{
  "arch": "ecapa_tdnn",
  "model": "multi-label audio tagger",
  "dataset": "synthesised sound scenes: up to three everyday sounds over a background",
  "train_examples": 26041,
  "gain_aug_db": 6,
  "n_mels": 80,
  "hop_length": 160,
  "input": "log_mel",
  "spec_augment": false,
  "win_length": 400,
  "norm": "batchnorm",
  "activation": "mish",
  "depths": [12],
  "kernel_size": 5,
  "stem": "single",
  "widths": [192],
  "num_labels": 61,
  "init": "trunc_normal_002",
  "optimizer": "soap",
  "beta2": 0.95,
  "lr": 0.0015,
  "beta1": 0.95,
  "shampoo_beta": 0.95,
  "eps": 1e-08,
  "precondition_frequency": 10,
  "max_precond_dim": 512,
  "merge_dims": true,
  "one_sided": true,
  "adamw_lr_other_params": 0.0011,
  "steps": 7800,
  "batch_size": 64,
  "epochs": 19.2,
  "lr_schedule": "cosine",
  "final_lr_fraction": 0,
  "warmup_steps": 780,
  "weight_decay": 0.1,
  "adamw_weight_decay_other_params": 0.01
}
Rows from block 9, named by matrix and row number. Each number is 128 + 32 x the weight over its row's rms, rounded and kept within 0 to 255. All counts start at 0. After the name is the row's rms in percent of the matrix's.
# mid10: scale 2 width-5 conv, dilation 2 (model.blocks.9.mid.1.0.weight, 48x48x5), inputs 10-19, a 5 kernel for each
mid10.0 094 [207 205 190 189 175 187 201 198 216 197  95  98 101 109 111 152 148 144 150 119 107 101 103  95 107 150 173 173 165 157  79  85  74  77  87 148 154 142 164 132 110 101 121 144 152 130 117 118  87  89]
mid10.1 098 [138 132 127 129 131 128 141 144 132 112  50  54  49  57  58 200 188 197 183 201 164 169 172 157 182 125 134 135 154 136 107  93  86  96 128 108  98  87  83  82 145 152 160 165 163 101 106 101  98 106]
mid10.2 097 [148 139 128 120 121 102 105 112 105 101  63  57  56  58  85  83  93  94  90  80 136 116 122 112 103 158 175 159 162 168 167 173 170 177 156 203 208 202 201 180 119 125 116 120 109 119 118 130 125 125]
mid10.3 090 [ 81  52  71  62  66 148 145 149 158 176 149 127 127 131 116 115 117 135 127 123  99  84 112 100 119 197 185 195 195 184 157 153 148 151 156 130 114 109  96 111 176 155 166 162 142 118 122 119 127 131]
mid10.4 101 [162 141 130 122 110 130 141 121 140 130 105 114 105 108 109 131 116 109 100  93  97  90 108  97 102 171 154 138 142 133 100 118 112 109 116 133 133 119 115  96 102 102  97  93  84 134 141 147 145 154]
mid10.5 103 [132 136 152 146 132 144 142 150 143 128 149 145 151 129 140 130 143 137 135 147 147 140 140 155 156  87  93  85  86  76 192 192 176 176 179 149 160 164 161 161 168 162 162 160 162 174 172 154 167 162]
mid10.6 094 [108 129 144 133 134  67  83  81  86  91  92  94 101  95 104 166 143 129 125 128 136 138 142 121 121 141 148 147 127 133 102 105 105 120 113  90 107 122 138 145 104 101 108  92  98 149 148 145 148 165]
mid10.7 100 [125 126 132 129 132 126 137 145 136 123 121 111 107  94 111 194 191 175 181 179  61  70  67  74  72 146 146 160 154 157 102  97  98  96 107 117 126 126 137 137 163 163 166 152 151 104 117 132 127 111]
mid10.8 094 [122 126 140 141 155  76  88  97 102 120 126 124 121 118 121 123 124 137 141 144 135 125 149 140 142 161 165 186 185 191 108 111 114 118 143 123 143 142 155 157  80  80  85  88  96  71  50  69  81  78]
mid10.9 101 [121 123 116 119 119 137 129 125 118 117  87  89 100  93  81  89 102 100 118 124 107 122 113 107 114 103 105 111 116 113 130 124 107 122  99 114 113 108 103  82 149 146 137 133 132 151 140 146 147 135]
mid10.10 101 [167 158 162 161 174  80  80 103  90  74  67  72  84  76  78 125 126 118 107 103 123 130 153 142 122 123 117 112 105 111 132 122 122 132 145  80  79  79  77  77 129 132 131 120 142 164 175 165 167 154]
mid10.11 105 [184 172 172 168 169 152 149 155 139 124 127 118 128 129 119 115 110  99 102 113 193 195 192 197 166 178 173 177 157 166  98  91  99 102 113 121 120 126 138 155  77  88  98  90  73 120 123 129 105  97]
mid10.12 100 [127 134 140 144 135 165 155 151 142 158 124 119 110 111 101 158 177 170 169 170 128 131 136 139 151 115 140 142 138 124 154 158 133 152 140  88  93  95 102  97 145 142 134 154 141  94 100 127 118 117]
mid10.13 105 [111 101 106 113 104 152 167 161 157 126  81  82 108  97  97 154 150 151 130 121 137 138 143 137 137 136 149 147 153 144 133 126 139 153 165 126 141 137 130 137 112 111 114 116 123 173 174 164 159 144]
mid10.14 099 [160 154 158 158 151 134 150 147 137 147  69  75  89  85  75 130 129 136 123 118  99 103 116 112 109  85  93  87  86  84 112 106 105 118 116  84  94 100  89  90 144 144 144 127 135 108  97  95  92  77]
mid10.15 102 [106 120 140 127 108 135 128 146 148 150 129 132 128 129 124 102  87  84  90 104 117 104 103 117  98 118 111 117 118 120 130 106 114 113 127 121 141 134 137 113 112 122 122 138 139 136 123 130 130 143]
mid10.16 097 [103 102 107 115 111 134 141 152 135 143 149 144 147 147 158 127 132 118 110 125 161 157 167 154 152 123 120 115 124 130  85  65  76  82  78  96 109  96 102 121 156 144 140 133 141 108  86  97  90  92]
mid10.17 102 [180 194 174 174 162 106 110 108 103  81 120 115 122 117 122 128 139 130 126 111 127 119 113 122 148 145 150 144 135 136 123 108 112 115 115 132 137 126 118 124 135 117 124 134 149 136 131 123 123 141]
mid10.18 108 [ 47  46  44  46  47 146 160 158 157 151 184 175 168 159 161 168 178 160 155 155 109 112 107 124 113 119 131 136 134 149 109 118 136 158 179 112 109  91  90  97 152 146 156 142 146 129 125 122 132 139]
mid10.19 098 [150 146 144 146 154  90  97  99 109 133 170 149 161 166 175  96  92  99 127 142 139 136 146 145 148 129 111 124 116 125 157 145 149 131 137 220 204 182 200 195  87  99 104  98 116  80  68  84  74  75]
mid10.20 105 [112 100  93  84  78 108 121 127 130 132 115 107 113 122 111 157 161 159 156 172 117 106 117 116 127  95  93 106 105 106  97 103 112  94  92 200 202 186 185 176 162 163 152 145 148 117 112 104  84  72]
mid10.21 099 [134 150 152 126 125 111 114 127 116 120 130 131 152 134 139 160 153 158 158 177 134 110 120 119 103 135 141 138 128 128 123 118 126 112 117 107  94 103  92  86 112 127 128 126 126 116  99  98  91  87]
mid10.22 101 [166 164 157 151 151 156 161 149 148 152 143 143 150 141 159 112 112 103 120 115 106 105 105 103 104 214 215 190 197 188  89  97  93  94 103 104 121 117 121 137 172 159 167 177 172  99 103 111 106 113]
mid10.23 098 [114 100  96 106  90 179 196 204 194 192 137 116 137 121 123 170 181 184 179 172 143 151 154 150 131 120 144 127 132 130 139 132 132 119 117  70  78  78  76  65 138 150 145 142 134 122 123 134 126 113]
mid10.24 100 [132 115 109 105  97  92  87  87  94  81 145 143 151 146 155 190 163 143 137 117 113 104 121 106 118 176 168 162 162 145 146 133 129 131 152 102  90  90 103 125 151 161 156 154 140 143 132 138 139 118]
mid10.25 096 [145 136 149 154 172 120 135 134 143 115 113 108 113 117  96  93 104 112 103  76  90 105 103  92  96  94 106 112 109 121  98 100 111 101  95 110 123 121 121 118 123 113 119 115 114 159 155 152 149 120]
mid10.26 109 [106  99  88  89  80  90  76  75  75  62 105  93  98  89 106 121 125 130 124 123 142 152 142 164 148 176 163 166 158 166 143 140 128 139 135 127 135 121 121  83 135 137 129 142 126 103  91 104 111 106]
mid10.27 106 [141 117 125 122 125  81  77  78  77  84  75 101 101  97  92 136 120 124 118 132 102 117 120 131 126 162 141 149 141 132 130 111 102  97 104 152 140 130 118 136 125 127 120 130 141 106 105 102 112 110]
mid10.28 102 [121 111 120 127 134  82  83  87  98 102  83  81  80  71  77 123 138 139 147 140  96  97 109 105 110  82 100  96  90  71  87 100  94  91 100 137 140 143 141 147 110 118 111  74  74  85 100  87  97  92]
mid10.29 101 [188 177 197 175 177 167 171 170 168 163 159 179 166 164 155 157 122 104 122 130 152 153 174 165 150 118 133 128 136 149 100  97  92  83  94 156 158 149 153 168  82  75 105  90  95 103  99  90  91 109]
mid10.30 101 [174 184 177 171 166 111 125 122 119 103 176 181 172 178 167 121 105  97 103  88 172 184 185 175 154 127 131 137 143 144 119 111 107 123 139 126 133 123 112 123 132 143 132 130 144 122 131 121 138 136]
mid10.31 098 [103 104  98  88  97 122 130 135 125 133  83  84  87  83  92  92  90  92 107 115  98 103  86  81  84 132 130 131 128 137 110 122 136 144 157  94  95  78  93  86  94 112 111 102  97 134 126 139 146 151]
mid10.32 099 [102  96 104  89 102 112 114 114 124 117  78  79 106 104 101  86  98  96 100  93  93  77  85  99  99 157 161 166 154 163 158 150 153 158 139 117 121 115 116 106  95 108 122 106  95 175 169 160 169 156]
mid10.33 097 [109 116 111 106  89 184 188 178 161 153 133 123 134 123 123  80  71  67  60  47  91  95  96  88  77 159 145 131 129 123 140 163 157 146 162 122 109 106 109 112 146 146 151 153 159 147 148 147 144 140]
mid10.34 102 [144 153 158 151 162 159 159 174 163 153  68  85  85  84  89 171 136 133 138 149 132 139 132 115 120 136 136 133 126 126  68  91  93 100  90  94 100 103  89  92 176 174 187 170 151 137 129 135 144 158]
mid10.35 102 [137 130 133 125 126 174 179 173 146 142  92 103 102 103 104  78  84  82  87  99 151 168 183 173 169  74  80  68  64  65 122 104 106 105 104 127 137 136 125 129 123 143 147 142 142 162 163 160 142 126]
mid10.36 090 [126 142 134 132 128 127 110 132 132 149 150 144 129 124 122  53  78  63  65  78  83  85  97 117  99 114 120 126 124 144 126 113 118 109 115 181 172 155 164 175 107 120 118 107 105 161 186 174 172 158]
mid10.37 100 [137 121 120 113 121  57  64  69  81  96 102  93 103 111 129 140 122 125 126 129 175 176 163 176 174 158 168 152 158 152 109 121 118 131 128 117 133 129 124 128 152 160 170 169 159 113 117 106 115 119]
mid10.38 100 [111 114 125 114 105 152 167 176 159 172 121 118 114 128 139 135 140 146 152 138  70  78  79  64  72 147 142 151 142 156 134 134 138 150 137 156 134 143 157 149  82  87  77 110 116 118 114 125 122 117]
mid10.39 103 [134 141 136 125 132  95  86  94  82  94 133 147 144 132 117 140 139 136 124 121  87  90  76  80 104 103 113  98  85  76 107 110 122 119 112 137 157 158 160 159 126 135 134 117 135 130 114 122 113 125]
mid10.40 105 [ 74  66  77 113  99 160 188 154 161 131 108 110 119 124 131 172 183 170 167 152 150 125 133 124 126 102  93  99 105 128 116 111 116 120 121 118 133 136 130 136 100  99 109 134 124 180 185 174 176 148]
mid10.41 103 [183 181 182 172 165  97 114 113 105 111  92  99 103 114 119 166 142 140 145 130 121 119 115 122 136 142 174 165 154 151 165 162 158 167 149 164 144 152 162 176 172 155 170 163 179 143 162 145 169 158]
mid10.42 101 [149 153 160 145 157 170 175 178 192 170  75  85 107  94  94  97 101  94 101 120 124 129 136 146 140 190 184 186 160 149 150 147 160 150 137 105 105 125 126 127 146 143 141 130 139  64  51  55  70  63]
mid10.43 096 [171 148 159 152 155 180 178 147 156 123 122 111 112 112 119 195 213 180 191 176  65  66  61  82 108 169 159 163 136 139 133 130 129 128 129 101 115 110 110 110 102  96 105  98  90  93  87  99  85  70]
mid10.44 096 [125 103 116 115 113  93 108 125 115 123 129 118 105 114 116 105 111 132 144 159 139 132 124 130 135 121 128 118 119 129 200 190 184 188 186 143 137 138 133 121 163 162 144 148 153 148 145 153 157 154]
mid10.45 100 [ 96  76  79  72  66 146 156 148 156 141  70  64  67  77  72 129 127 127 127 119 140 145 158 126 123 162 157 147 163 157 127 129 134 137 141  47  58  80  70  74  96  98  97  95  96 129 123 118 118 109]
mid10.46 097 [135 151 147 177 160  93 103 122  98 115 174 190 188 162 161  88  99  91 117  98 119 121 127 117 126 167 180 188 164 169 135 142 149 143 153 124 126 132 132 141  67  83  77  78  71 125 116 103 114  96]
mid10.47 101 [162 170 169 164 169 118 103 107 122 105 120 118 137 112 104 159 156 136 136 128 132 126 147 131 115 132 126 133 131 122  60  59  49  46  36 136 128 131 119 131 137 131 148 128 137 129 133 131 152 135]